A small contrastive image-text model, trained from scratch.
Data: trained on simulated telescope pictures of galaxies, 97500 training examples, 42.5 epochs.
Rows from block 3 of the text encoder, named by matrix and row number. Each number is 128 + 32 x the weight over its row's rms, rounded and kept within 0 to 255. All counts start at 0. After the name is the row's rms in percent of the matrix's.
# k: attention key (text_encoder.blocks.3.attn.k.weight, 192x192), inputs 96-191
k.68 114 [135 156 148 100 167 138 131 136 136  87 141 108  92 118 152 113 115  81  56 143 128  78 118 133 149 116 137 130 123 123 152 128  94  88 161 154 173 109 162 178  91  51 149 124  49  86 124 137 168  70 142  85 156 129 108 145 160 129 121 174 126  81 196 109 102 148 134  94 165 187 140 193 111 133 103 110 117 195  75  66 122 178  75 147  88 146 132 132 134  99 167 117  95 113 162 155]
k.69 089 [118 110 145  93 187 135 148  93 168  92 143  96 170 186 158  66 134 110 141 160 124 134  90 117 123  83 132 128 123 150 105 140 151  78 172 126 131 105  93  88 176 151 112 100 146  98 182  73 121 133  74  92 113 179 171 101 118  99 150  96 109 166 114 136 143 132 140 119 110 114  94 124 165 103 103 212 161  45 148 129 169  48 118 152 147 108 146 110  93 164 138 128 122 170 113 130]
k.70 103 [ 95 101 164 163 186 162 119  85 141  58  97  67 135 139 150 107 141 145 168  75 121 191 127  91 120 172 147 129 146 124 166 191 157 129 174 162  91 129 100 151 117 115 109  87 128 112 136 128 133 155  95 113  84 127 174 114 124 116 170  78 123 129   0 119 161 131  46 141 126 108 201 183 111 195 153  89 162 152 144 155 108  95 146 117 136  93 164 119  60 144 148 127 137 196 124 122]
k.71 098 [148 104  83 124 143 112 204 119 128 214 126  83  69  78 132 165 169 106 114 148 134 129 152 150 131 122  96 145 103 146 115 118 165 175  93 134 140 118 138 121  60 163 112 145 255 124 111 137 114 111 139 177 115 102 123  63  79  55  90 105  78 153 160 104 167 158 163 183 146 127 112 132 115 104 127 100  75 114  80 156 161 110 143 134  80 122 167 125 148 128  91  67 125  66 129  90]
k.72 114 [120 108 160 149 125 161 120 166 147 105 138  99 115 155 132 114 122 155 190  80 136 174 178  79 128 143 137 148 112 158 131 216 104 111 112 227 162 103  84 121 164 185 143 149 147 120 155 137 102 109 149  73 132 168 160 177 137 107 129 128 134 145  42 123 153 141  80 110 121 104 133 100 123 164 136 164 174 100 171 168  85  96 134 136 108 138 194 112  92 141 113 116 134 179 145  62]
k.73 101 [116 150  99 180 131 143 149 149 145 174 108  89 131 152 102 149 126 116  85  75  35  97 178 138 144 116  84 148 136 155 121 164 167 148 106 136 187 119 156 113 143 166 205 180 149 196  94 113 150 114 174 132 124  82 131  87 121  61  84 116  67 119  94 133 134 152 128 158 149  45 121 101  82 102 174 152 141 144 140 182 126 100 153 106 128 107 177 138 116 174 122 151 110 110 126 112]
k.74 078 [100 159 128  49  99 167  89 122 125 115 110 111 124 143  80 123 117 197  97 173 155 155 188 113 116  94 150 140 123 129 149 156 131 132 105 106 138  72 161 131 130 141  99 140 109 149 154  93 120  94 171 116 113 144  59 153  85 195 119 139 177 150 115  54  71 112 100 125 120 129 109 127 111 158  96 158 101 155 139 116 105  99 103 157 158 120 132 150  96  59 159  94  90 184 183 176]
k.75 111 [153 126 153 179 148 120 124 112 104 135 111 174 166  71 150 169 135 122 225 120 133 125 122  93 140 144 169 128 123 134 107 157 163 122 127 136 153 129 112 150 154 162 141 160 168 146 161 139 142 173 147 136 135 120 224 142 130 156 139 155  96 155  87 145 130 170 114  74 137 137 160 114 103 148 138 141 170  84 159 166  84  82 128 133 196  78 121 147 109  99 129 105 107 159 126  64]
k.76 093 [198 155 135  92  71 136 138 192 127 161 134 128 162 130 153 131 127 117 116  94 140 141 165 176 155  91 128 149 133 116  90 155 121 152 142 175 152 114 120  95  78 144 166 163 118 204 164 129 176 132 123 133 120 173 101 116 120 120 132 133 104 135 155 127 113 136 194 132 164 106 152 159 157 121 140  90 148 117  99 115 108 142 155  96 147 123 134  96 128 126 163  96 110 107 128 138]
k.77 084 [139 165 159 150 172 120 148 109 135 136 135 175 156 152 170 153 109 211 100 182  97 142  94 140 116  84 147 154 121 102 142  94 159 140 122 153 124 138 131 163  80 139 131 127  92 180 102 152 126 161  83  95  85 159  74 118 159 141 161 130 132 126 137 127  86 107 126 122 128 158 137 168 156 121 115 158 110 139 144  42 150 107 165 135 146 167  90  47 132  67 112 140 156 110 120 168]
k.78 078 [ 72 121 126 158 130 103 125 143 152  45 142  72 149 154 103  87 126 172 141 133 194 163 132 115 184 153  89  76 134 158  83 159 104 120 127 158 133 147  82 118 163 114  88 183 130 147 180 121 159 181 134 127 150 149 127 210 166  86 139 113 153 125 123 127 147 125  50  74 146 142 142 145 117 188 204 160 131 135 170 148  51 153 160 144  95 172 222 121  88 132 137 161 154 124 158 110]
k.79 115 [148  99 124  69 140  87 111 147  69 142 113 144 133 163  98 142  91  92 123 152 163 102 109 160 155 129 112 105 122  90 121  78 180 103 147  78 143 141 187 144  64  96 161  87  65 130 118 152 109  98  83 117 146 118  94 133 116 111  96 119 109 120 188  97  87 100 181 160 144 140  91 141 127 110 130 157 119 156 118  63 167 124 119 131 137 115  95 145 195 173  99  87 148  70  92 146]
k.80 101 [120 206 106 136 179 100  97  81 138  96 115 148 147 119 152 115 124  58 165 116 100 130 147 139 131 159 160 135 130 137 158 113 124 132 127 116 131 145  94 116 120 175 139 116 214 112 145 161 127 122 151  96 122 168 122 113 128 132 165 135 135 160  66  77 181  83  90  84  81 131 171 180 134 138 121 128 160  82 145 186 104  61 132 112  82 110 168 145  63 164 132 115 113 168 131  79]
k.81 084 [113  89  94 103 147 146 176 144 140 135 137 117 139  63  96 166 133 195 154 131 132 108  88 154 141 192  90 174 101  99  72  95 112 137 136 173 104 159 110 101 129 126 143 112 133 134  87  83 156  83 155 163  69 170  57 130  94 149  94 129 119 125 175 132  80 161 121 146 186 159 123 102 174 128 127  88 136 108 138  81  98 103 137 129 157  91  81  83 191 112  88 143  98 110 104 118]
k.82 128 [129  84 122  87  94 116 157 160 125 140 137 116  61 134  73 134 139 100  67 159 117  79 100 182 153 149 134 119 157 101 156  86 118 138 109  88 132  95 147 117  65 102 126 133 105 106 127 179  74 127 106 146 165 124 107 145 155  50 131 135 112 105 200  56  69 139 180 161 127 176  98 155 148 117 127 102 118 171  81  69 130 166 155 151  72 175  77 116 177 119 123 114 154 104 112 164]
k.83 090 [161  94  88  55 148 105 133 159 172 120 128 140 162 137 101 153 141 160 168  97 102 178 152 133 146 110 102 180 118  56 104 123 116 199 133 127 117 171 114 134 120 159 120 171 138 134 142 124 126 136 141 140  95 131  80 120 110 130 192  78 104  52 192 125 149 135 140 149 136 201  94 114  80 141 120 129 114 189 110  88 173 112 140 119 106 112  94  55 195  75 109 142 145  64  75 114]
k.84 092 [112 101  96 176 133 169 122  97 163 116 134 105 102  87 144  89 114 137 179 129 121 107 104  99 131 142 141 108 168 158 152 152  89  11 156 143 195 105 167 149 152 132  34 120  93 102  98 129 103 169 131  73 159 143  98  92  85 181 114 127 128 152 151 139 114 138 108  86 137 135 168 151 108 126 132 179 148  90 161 122 120 155 132 108  86 118 122 128  68 157 143 134 131  88 143 120]
k.85 089 [127 101 144  70 142 167  64 131  86  65 119 135 126 188 130 119 114 183 133 141 117 145 120 122  88 126 144 124 157 190  94 146 164 132 111  94 123 160 190 139 148 158 155  96 148  92 126 121 152 155 149 125 171 189 108 147 140 120 105 123 151 161 128 132 140 131 133 107  91  93  67 130 116  92 169 208  77 122  48 115 130 187 149  98 172 133 127  53 141  98 185 142 103 118  97 157]
k.86 087 [119 120  93 125  82 154  97 141 160 129 131 146 127 141 146  75 106 115  61 125 189  97 105 166 149 150 143 119 179 156 146 162  95 104 153 129 152 135 104 167 147 121  90 116  85  56 156  93 138  94 103  91 155 138 138 158 131  80 174 115 160 115 125 121 118  78 140  92 101 132 171  85 166 126 101 186 108  98 111  92 129 200 163 183 130 114  88  76  86 110 116 168 138  62  90 147]
k.87 081 [132 142 158 140 142 135 156 113 119 115 160  78 146 108  88 147 182 150 125 162 165 144 148  88 132 166 151 123 136 133 160  99 140 194 130  94 142 145 106 130 145 125 121 122 125  90 159 142 139 124 113 156 145 129 174 122 143 136 122  83 156 171 118 118 136 147  65 107 133 166 145 155  89 192 145 136 181 117 151 117 149 121 127  93 174 125 115 167 152  91 129  84 122 197  70 135]
k.88 109 [106 136 156 206 114 134 105 125 111 110 141 134 130 111 159 152 106 121 193 107 109 166 127 122 135 114 103 149 104 107 116 162 184 153 129 197 109 115 115 139 142 139 133 114 137 129 135 111 121 144 176 161 103 136 151 136 150 111 172 177 122 138  69 136 166 126  92  97 103 113 189  94 122 139 153 144 126  69 183 129 107 121 134  94 175 153 198 115  52 160 120 123 144 181 124  98]
k.89 079 [154 107 174 155 107 101 128 110  96  98 155 121 166 170 149 130 149 119 107 134 129 240 124  84 103 145 173 131 166  83 128 146 101 137 135 124 151 119 109 128 185 103 146 126 114 149 163 142 117 161 152 100 109 141 132 152 172 132  78 141 131 162 105  85 144 160 121 154 125 144 176 229 138 124 153 213 135 117 152 107 104 152 140 112 153 139  95  74 133 122 220 150 114 145 109 136]
k.90 108 [156 133 165 220 150 107  91 105 139 119 126 125 124 141  94 144 115 121 194 120 113 173  90  69 131 123 145 142 130 185 133 159 145 144 143 115  74 146  92  91 179 145 139 116 169  74 134 117 122 191 174 128 150 151 161 114  96 129 155 103  64 116  92 155 178 148  98 116 118  54 174 175 144 184  98 151 137  47 187 145  93  85 116 164 155 120 171 144  57 116 148 133 128 150 172  91]
k.91 094 [133 183 128  71 168 179 128 187 149 127 122 141 142 158 118 133  43 123 101 149 152 117  86 170 139 182 133 157 130 160 162  55 127  73 166  69 182 148 178 139  99  71 127 140  99 123  91 131 120 115 119 133 132 138  86 121 157 144 153 125 109  98 128 160  98  91 103 154 122 149  94  90 101 145  82 159 197 186 128 117 166 151 126 167  87 183  82 106 187 165 166 134 156  77 164 162]
k.92 093 [153 114 127 128 125 123 101 128 134  97 142 141 135 167 163 116 116 126 194 139 119 152 154  87  98 137 140 177 153 175 185  99 107 125  91 152  97 125  81  95 125 151 158 118 103 100 118  68 142 163 205  73 139 155  84 131 102 125 111  87 116 118 129 124 115 171 144 115 133 106 151 156 131 122 154 161 154  61 133 129 118 147  97 159 171 111 128  97 116 127 181  78  64 183 138  93]
k.93 095 [141 135 131 138 114 133  62 157  91 103 134 119 174  42 169 164 137 152 211  63 147 130 111  68  99 121 149 191 142 138 151 170 187 150 126 122 142 130  91  99 162 184 157 120 125 148 164 158  78 159 220 163 155 159 163 158  94 113 143 149  96 138  85 133 159 158 110 119 165 136 146 153  86 129 126  77 188  99 149 172 182  88 147  99 136  96 177 148 139 118 169  98 128 108 180 144]
k.94 088 [ 61 208 103 130 153  77 100 151  96 173 147 135  70  44 146 126 192  97 142 102  52  49  61 153 156  88 160 120 107 153 145 134 147 190  66  67  92 150 117 124 133 144 159 159 148 177 128 159 128  97 131 135 138  75 114 131  93 141 155  92 122  99 145 135 174  99 175 127  82 154 126 102 133 130 158  47 163 112 140  58 185 137 169 111 165 130  96 184 141 132 139 138 121 160 137 153]
k.95 122 [139 138 157 154 131  98 113  99 150 108 189 141 127  84 144 125 168 139 170 136 136 149 171  92 145 143 178 116 153 146 106 184 149 138 162 149 145 153  56 135 165 138 126 128 210 112 123 117 112 141 188  91 130 179 192 157 128 110 167 132 118 100  77 133 159 121  57 108  65 100 212  97  90 146 153 108 151  94 163 167 118  96 137 149 147 151 212 142  94 171 118 135 108 149 122 113]
k.96 085 [148 130 126 145 173 107 116 108 158 100 139 171 136 141 136 109 182 104 178 137 100  76  80 118 117 114 158 128 112 157 212 107 137 162 159 111 145 110  70 129 188 156  95  89 109 163 148  81 158 124 102 112 160 136 155 112 148 127 140 162 108 173  53  74 210 100 161  86  93 129 140  58 103 152  82 170 126 107 106 102 123  91 148 157 154 129 138 137 102 150 134 143 113 144 159 121]
k.97 100 [100 130  83 106  77  97 143  97 113  75 122 120 115 147  98 127 113  95  72 158 146 131  90 113  98 148  77 117 110 137 148 136 102  85 179 130 169 108 165 113 123 153 102 164 105  81 107 100 153 125 162 182 168 111  87 124 152  81 123 144 107 112 162 149  97 103  85 158 171 185 118 106  82 119 132 106 135 178 147 123 159 169 134 130 106 145 118 109 135  97 177 157 183  82 108 163]
k.98 118 [ 85 194 124  80 144  97  97 130 128 176 118  83 116 163 102 140 161 155 173 124 120  95 117  94 100 128  99  97 116 119 120 121 107 118 109 129  75 141 112 127 171 182 147 157 137 207  83  76  66 146  78 152 106  89 165 161  92 188 127  84 120 168  77 188 106  94 124 141  91 119 106 111 115 169 112  85  58  98 116 155 173  60 131 126  72 141 101 147 106 129  96 159 159 106  77  90]
k.99 108 [ 75  84  69 130  84  64 127  72 104 106 148 138  97  96  91 126 148 202 177 112 118  99 122  98  78 101 135 110 131 143 112 141 149 121 136 196  94 129 129 105 155 188  63 196 148 111  97  97 110 157 105 122 176 119 179 142 103 122 126  82 152 115  93 187 133 158 100 124  56  99  88  60  90 172 109 124  92 156 143 148 174  90 131 127 122 137  91 111 142 155 142 156 200 112 146  97]
k.100 088 [ 48 148 155 136 127 102  88 112 110 116 117  81 132 121  90 134  70 126 137  85  99 138 136 103 105 119 132  79 141 142 167 109 133  97 138 154  77 133 116 123 170 167 125 156 124 141 101 115  96  92  90 101 144 143 160 142  76 191 128 106 108 145 158 123 117 156  89  92  88  84 165 137 148 139 118 111 124 136 115 154 150 106 118 137 154 159 171 145 174  91 148 175 160 127 157 111]
k.101 092 [174 124 133 127 128 138  94 158  89  96 146 156 108 129  75 106  85 115 132 154 124 150 133 222 100 104 136 159 112 116 137 120 165 119  94  98 155  67 137 134  81 118 140  59 139  83 150 166 157  90  82 109 133 163 120 177 143 101 133 141 156  62 129  93  68 137 133 140 206  82 123 191 117  95 139 151 156 135 113  40  99 161 122 151 137 140  90 129 102 128 155  91 124  93 161 157]
k.102 100 [140 114 100  88 134 151 157 178 156 155 154  76 158 129 139 109 143 124  99  97 126 120  66 162 146  99 118 150 112 132  86  95 159 142 154 128 137 112  96 164 117  83 145 142 123 187  88 141 110 135 168 187 104  60 128 158 107  93  60 100 147 109 135 125 141 139 127 159 187 166  52 139 157  61 130  94 149 125 134 146 158 108 144 168 112  84 113 118 188 145 139 103 168 102 143  90]
k.103 108 [140 156  99  86 155 132 160 127  74 141 131 142 113 114 152 146 111 145 125 134 157 138 101 163 170 109 103  81  94 131 151 126 103  86 120  88  96 134 131 128  95  88 167  96  72 151 124 172 121 120 101 114  88  85  81 106 177  79 133 133 143 122 135 104 108 114 189 119 101 167  73 129 153  69 123 102 148 177  93  50 119 190 136 165 120 153 131 114 156  64 120 106 131  63 152 159]
k.104 110 [129  66 110  78  93 119 161 217 106 175 123  77 150 108 121 126 206 125  85 121 118 126 151 170 122  86 130 156 112  80  84  96 171 127 147 134 151 170 116 110 101 138 162 142 158 195 107 131 181  95 139 132 100 122  87 122 137 114 108 167 103 108 156 145 113 120 137 169 188 179  91 119 188  99 138 155 147 130 118 160 117  79 142 118 136 101  66 103 165 110  86  58 129 135 160 167]
k.105 111 [172  83  79 100 131 169 126 130 128 114 155 127 161 155  88 145  91 124  93 159 176 150 119 144 132 153 142 103 112 128 162  75 100 132 125 123 141 115 166 126 111  99 140 130  88 116 136 113 135  79 108 125 134 101  77 131 152 112 105 158 117 133 168 105  50 143 181 139 177 177  64 135 145 118  79 184 166 175 110  82 142 161 140 164 145 113  55 128 161 113 122 131 121  65 119 144]
k.106 100 [136  82  98 114  86 139 151 116 112 143 162 128 131 188 107 174 147 118  45 113 105 152 152 130 104 148 105 116  75 118 108  85 136 181  77 128 137 130 176  93  95 114  71 170  95 155  99 118 137  96 121 159 150 145  62  93 101 123  64 134 142 115 201 115  69 140 125 182 139 144  90 107 122 129 114 141 118 114 123 142 157 127 142 189 127 173  72  79 138 147 136 130 141 115  63 181]
k.107 089 [181 136 145  84 124 188 146 145 119 148  55 106 110 118 145 138 180  71 123 127  88 138 156 134 142  96  90 142 105  75 111 138 117 187 119  73  95 135 156 134  88 103 107 116 152 195 190 116 147 130 140 145 118 119 127 113 148 108  99 143 113 145 147  87 113  71 117 166 170 155 142 104 143  74 141  49 117 146  62 134 154 104 159 114 100 123  96 103 153 127  83 129 105  95  98 148]
k.108 092 [164 164 103  78 114 130 138 147 176 111 104  95 142 137 141 154  92 121 150 132 170 135 118  91 106 143 153 113 159 144 120  36 123  77 200 144 180 108  68 167  86  71  30  91  94  27 129 132 117 180 120 119 162 125 146 146 122 203 204 175 194 169 108 151 121  78 122 112 116 143 136 149 122 101  98 184  88 113 102  93 101 185 152 134 137 126  94 140 124 127 126 152 121 136 112 131]
k.109 120 [ 70 149 137 201  88 108  67 100 133 160 142 117 119 105 151 119 157 112 154 140 119 149 100  94 119 126 119 138 147 165 125 152 158 121 121 146 104 165  87  99 177 202 151 148 162 133 140 100 104 132 170  87 129 151 178  91  90 111 177 159 107 123  50 145 154 144 107 118  91 126 161 127 105 158 137 138 153 106 176 175 114 115  83 114 166 108 162 121 104 165 142 141  99 197 133  91]
k.110 094 [138 124  92 112  88 125 136 203 146  98 124  69 132 108 129 188  81  93 156  89 148 156 158 105 156 126 189 187 156 118 117 117 125 171 137 121 156 156 101  74 183 122 136 154 101 180 126 122  87 138 170  75 115 152 140 136 112 112 135 151 136 142 125 100 183 207 142 147  85 122 143 141 161 132 183 126 127 157 145 143 110  94  98 102 193 110 127 131 171 139 160 101 117 156  93  81]
k.111 097 [ 75 129 153 146 158 140 146 177 181 152 182 181  97 125 138 119  90 130 118 100 106 103 122  79 172 115 147 153 143  68  72  86 209 130 152  97  94 120 139 165 149 143 139 111 128 166 128 167  79 115 122  98 170 128 119 142 108 132 121  99 116 108 101 116 144 128  82 129 128 104 227 147 131 170 155  84 150 103 111 165 102 126 126 143 162  50 147 148 137 125 138 108 105 182 138  83]
k.112 073 [110 117  89 169 159 139 186 112 148 108 182 141 110  95 167 121 107 179  84 123 126 179 111 154 125 127 110 102  88 147 102  94 116 134 141 150 143 158 120 147 101  76 122 137 189 112  98 160 136 135 160 121  61  58 147 185 155 155 157 114 138  89 183 160 125 109 123 117 128  56  84 127  97 181 116 110 114 107 115 156 162 113 126 170 102 197 110 119 143 117 152 114 153 176 112  88]
k.113 084 [167 112 144 173 146 116 161 121 115 156  94 142 104  76 188 148 147 111 114 188 171 128 139 132  52 171  93 161  61 157 148 110 128 125 139  68  87 125 149  77  72 118 138 126 152 144  61 141  69 167  99  91 126  86 118 182 175  79 166 166 161 127 120 166 116 147 111 110 160 137 149 110 133 143 143 150  99 161 103  95 144  94 109 150  79 111  94 130 177 166 125 198 152  77 150 162]
k.114 118 [120 136 145 148 118 125 111 141 134  93 118 146 124 115 151 112 145 126 154 117  98 155 146 147 147 128 134 152 132 166 112 182 107 110 108 137 142 129  65 127 139 133 101 118 182  88 129  73  78 133 128 134 134 144 191 125 125 156 105 139 116 167  72 141 144 121 106  71 101 100 171  93 153 174 125  81 138  97 210 134  99  61 128  82 149  95 198 122  89 159 135 145 125 200 139 109]
k.115 095 [ 67 114  91 110 129 143 195 225 112 166 170  92 133 174  91 112 114 103 115 129  90 120 160 162 163 108  78 139 119 100 148  68  89 174  72 136 156 145 118 123 134  90 205 120 169 163 121  92 128  95  66 153 143 110  89 116 124  90 101 119  98 151 103 149 107 138 147 170 126 148 114  83 130  77 153 127 152  91 123 126 142  45 118 122  92  61 124  94 183 140 128 129 173 174 111 106]
k.116 100 [ 74 125  84  68  64 140 143 131 107 142  93  57 158 132 155 106 184 113 124 139  91  94 176 111 110 100  76 183 116  91 109 106 109 160  99  95 149  96 105  81  87 108 117 121 137 145 100 129 104 117 106 150 107  89  89  99  73 106 123 131 137 160 144 185 100 153 134 116 134 118   7 107 149  92 111  47 149 150  90  68 150  98 154 148 131  82  83  77 167 151  87 148 170 136  98 125]
k.117 101 [121 151 128 146 143 132  66  75 135 145 114 142 122  73  83 157 104 150 185 122 113 138 122  99 108 103 165 137 163 136 153 132 133 114  73 147 131 151  75  48 203 168 122 119 120 124 120 111 127 147 202 145 177 111 138 123  95 129 143 137 134 135  64 103 170 134 127 136  81  95 118 132  65 164 123 174 128  79 140 118  91 105 136 123 187 137 159 150  61  90 106 167 143 146 180 126]
k.118 106 [126 194 159 156  89 162  75 122 126 130 116 146 146 170 143  93  81 132 157 133 126 149 183  99 118  99 179 140 143 130 119 132 142  84 159 128 160  99  99 175 186 163  53 108 144 131 135 146 122 205 155 116 134 176 196 140 135 136 139 149 119 101 103 132 165 156 107  74  86  77 160 153 107 136 134 174 182  74 136 150 118 139 135 140 204 135 206 136  69 162 111 106 125 166 159  91]
k.119 094 [158  98  92  64  96  60 157 109 140 155 139 115  63 133 120 167 130 128  91 110 160  87 109 183 102 125 102 158 118 128 130  92 136 108 112 100 126 168 128 123 111 174 176 114 174 195 112 141 115  59 182 143 121 116 138 147 119 104 121 114  71 161 214 173 136 152 155 179 160 122  53 120 130 102 127  87 124 180 135 105 138 112 153 164  92 125  96 129 179 146 147  83 142  56  94 113]
k.120 088 [190 167 163 166 119 170 139 101 154  80 149 143 140 125  96  72  69 120 123 110 107 186 142  78 168 126 157  99 176 135 151 139 161  47 128 145 134 154 115 142  94  88 101  98  71  35  94  95 122 123  61 125 146 159 154 130 127 131 158 126 146 147 166 129 140  90 128  77 106 163 102 214 130 112 105 110  77  70 119 122 134 157  52 160 126  79 126 174 148  90 128 153 122 132 108 109]
k.121 092 [149 179 152 153 126  99  68 106 127 130 166 146 117 115 105  82  87 113 117 145 187 109 190 137 106 101 131 105 174 162 179 170 173 127 170 140  48  81 164 146 114 129  80  85 156 133 145 168 131 105 118  98 155 160  89 155 152 136 181 153 108 169 127 151 144 101 119 108 120  98 170 178 105 154 105 149  90 152 141 108 147 160  51 173 150  94 113 143  79 118  86  95 122 154 146 146]
k.122 106 [177 177  70  73 113 173 161 130 132 114 119 105 107 187 116 124  76  93 126 117 114 114 146 172 129 100 134 101  78  86 158 105  92 125 113 104 147 126 142  92  97  87 147 137  88 124  91 126 151 139 104 130 126  93  71 134 116 115 130  85  89  85 173 126 130 158 118 153 179 162 116 131 126 108  85 131 123 149  51 120  93 137 147 143 146 137 127 149 191 160  92 114 123 132 106 197]
k.123 083 [125 135 106 107 137  89 163 106 148 112  92 165 129 150 155 119 135 138 106 161  94 156  96 112 156 161  93 155  69 154 127 157 142 110 151 101 101 118 160 203 136 122 110 116  97  53 190 165 101 122  93  73 118 125 129 158  95 140 140 133 147 100 122 110  79 130 161  79 154 115 118 121 132 151  56 148  97 160  64  79 199 169 158 158 150 178 101 111 119 134 109 187 129  70 134 142]
k.124 089 [169 174 192  87 123 151 174 165 101 155 115 176 109 137 181 171 116 112 140 144 172 128  67 155 152 126  98 108 103 105 127 126 123 131 122 122 120 133 149 139 108 125  94  88 132 153 117 125 115  90 123 137  74 159  96 115 114 150  64 107 132  91 206 167  98 109  87 118 113 115 116 149 108 126 101  89 134 146  63  77 185 171 119 114 128 117 108 199 159  94 106 159  99 104  94 145]
k.125 117 [135  93  78 105 132 128 147 139 108 164 106 130  69 115 133 138 169  79  85 144 163  98 123 187 121 163  70 126  53 118 125  75 105 135 126 102 110 113 175 128 113 101 147  63  57 148 136 153 123 106  85 168 150 134  40 141 133  93 112 120 133 131 211  97 131 122 173 173 219 156 113 132 114 103 117  94 109 150 123 105 113 156 119 151  91 113 139 151 150 117 168 157  80 112 124 132]
k.126 096 [137 107  94 103  84 100 166 130 129 132 103 195 126 109 116 109 160 120  67 107 131 127  78 220 116 158  54 116 109  90 127  75 118 164 142 101 145 148 190 124 112 147 141 143 144  91  98 135  76  95 105  94 135 109  42 141 184  86 163 172 101 119 161 124  77 120 167 153 146 152  73 167  88 102 112  87 139 117 125  55 134 117  61 147 115 160  59 156 134 188  84 136 121 125 135 178]
k.127 085 [112 125 202 147 132 143 142 135 126 114 113 130 172 133 115 126  91 125  74 128 152 125 170  84 148 169 148 132 168 147  97 137 149  85 134 150 114 101 128 126 120  81 139 117  47 140 103 130 139 106 180  92 144  60 132 120  83 127 106 169 152 137  81 113  95 207 103 152 142 138 140 111 130 120 127 115 132 127 149 116 128 111 135 129 182 111 142 101 146 131 132 182 147  77 120 190]
k.128 107 [155 109 127 135 191 128 136 162 118 130 208  90 124 102 148 128 147  97 131 118 112 168 198 137 123  68 128 132 145 139 147 168 147 123 126  80 175  84 131 116 114  46 101  95  69  93 149 156 162 118 177 125 107 115 129 142 133  88 137 143 130 111 126 108 182 123 161 120 154  84 170 195 105 151 120 128 166 138 125 112 155 180 132 132 153  81 148 185 111 165 104 101  61 172 159  99]
k.129 101 [133 105 122 139  91 101 136  69 148 136  81 113 145 189 167 160 156 170 150 125 107 116 103  81 143 195 152 152 144  82 158 120 118  78 119 166 149 127 145 118 143 126 137 109 152 170 135 110  85 158 163 130 175 151 179 117 122 193  88 109 210 125  86 142 144  91 118 148 128 122 118 107 144 154 112 137 101 141 132 163 124  72 130 112 165 116  92 118 189  60 155 142 173  57  86 168]
k.130 118 [170 146 153 153 115 176 139 112 158  92 162 132 103 115 150 144 117  26 120 137 109 179 189 151 156 124 109  75 128 113  97  86 108  92 126  83  98 113 185 176 108  79  77  86  59 109 110 139 139 109 109 125 142 139  55 156 136 132 139 148 157 103 138  83  95 129 160 124 176 164 163 175 142  88  99  85 104 131  83  84 146 199  97 171 161 130  94 121 128 129 108 147 127 162  85 177]
k.131 101 [ 83  81 120 156 126 100 120 114 120 149 119 102  99 117 124 168 151 154 140 109 156 124 141  87 107 138 137 120 117 110 108 187 134 140 138 156  93 222 114 133 187 159 143 149 147 176 157 136 118 131 192 117 111  92 146  93 119 118 115 146 113 140  52 191 134 136 123 135  94 114 102 122 115 111 135  95 118 126 101 196 118  49 117 135 133 125 140  53 142 156 154 146 195  64 110 120]
k.132 095 [185  65 166 136 123 121 174  98  81 164 112 134 102 154 130 138 163 151 110 169 145 148 134 119  90 126 157 135 119 132 130 137 138 147 167 147 156 114 117  61 119 112 172 170 149 132 145 113 102 146 178  85 155 133 109 113 146 111 126  98 117 135 147 193 152 120 172 106 105 100 172 131 117 108 172 175 192  74 141 169 105  84  94 152  91  99 161 105 109 167  96  95  74 148 109  90]
k.133 117 [126 110 122  89 107  83 141 147 104 170 119 122  93  99 127 150 140 142 148 135 116  76  88 149 108 196 141 140 102  84  88 120 104 141  98 121 114 137 102 117  88 168 113 167 130 162 101 141  97 104 128 154  96  93  86 139  84 162 125  80 113 140 153 196  90 145 160 132  72 112  56 101 135 167  91 142  78 166 128 120  71 106 134  77 122 102  80 114 180 115  92 193 179  88 156 165]
k.134 096 [166 101 117 115 148 160 138 176 139 109 107 158 128 184 101  93 132 107  74 131  91 128 100 117 122 134 116 144 144 161 141 130 200  68 101 149 195  93 131 122 102 145  72 150 135 133 148  89 114 104 124 117 133  91 176  96 154  96 169  77 155 104 177  94 100  84 128 114 133 105 118 113  86 105 114 145 213  64 124 152 155 113 180 110 143 160 100  86 109 113 174 127  71 198 106 151]
k.135 112 [133 163 137 168 116  99 129 104 151 102 112  98 142 142 133 134 153 155 219 112 121 112 118 101 142 122 185  62 125 146  85 168 112  81  82 122 137 113  97 147 205 196 109 168 159 161 144  99 148 149 125 144 159 185 194 107 130 154 127 108 114  87  83 104 146  93  80  51 124  91 205  97 122 103 111 128 139 133 146 163 118  67 116 130 152 128 200  89 100 138 154 120 105 187 141 105]
k.136 135 [167 145  85  78 115  90 142 148 146 152 161 108 146 108  88  97  85 109  85 160 130 108 101 171 111 166 133 123  56  79 144  63 136 122 139  73 137 101 153 160  64 100 130 119 102 109 134 130 146 108  78 139 161 111  58 120 161 113 126 150 111 103 180 160  98 131 177 169 158 120 136 121  83  67 140 144 113 160  23 105 165 162  82 136  94 165  81 137 183 111 103 148 125  93 117 136]
k.137 088 [ 94 196  89  87 147 151 199 124  91  87 146 165 129  94 130 150 178 125 127 146 163 114 141 157 137 177 112  96 128 140 165 147  92 172  97 102  84 145 137 100 186 136 183 153 131 112 119  67 124  74 130  99 114  87 138 111 135 212 129 139 110 154  98 111 164  89 133 144 126 143  97 115 151 103 142 148  98 149 128  59  87 108  95 126 115 110 159 105 152 128  84 146  61 171 146 138]
k.138 093 [ 49 118 145 139 140 126 137 124  91  97 111 130  77  95  96 104 162  61 130 130 137 118 162 132 124  85 106 117 118 154 110 123 141 119 149 135 130 156  91  88 151 132 183 117 186 174 165  92 108 167 214 152 130 113 187 111  92 140 116 162  84 168  97 147  84 162  55 118 111  98 103 111 124 134 115 124  99 123 155 117 134 139 191 111  76  70 145  71 132 194  74  95 151 116 136 147]
k.139 086 [162 119 109 116  40  96 178  52 122 132 145 178  84 125 133  84 148 110 116  85 185  38 111 122 160 143 115 107  85 119 104  75 104 160 137 137 151 145 165 146 152  93 106 170 147 135  98 138 160 112 155 172 102 106 127 148 143 126 161  69 145 152 136 198 113 131 175 169  93 152  75 169 130 152 173 112  86 180 117 103 155 149 133  96 127  51 151 163  95 105  68 168 191  47 122 158]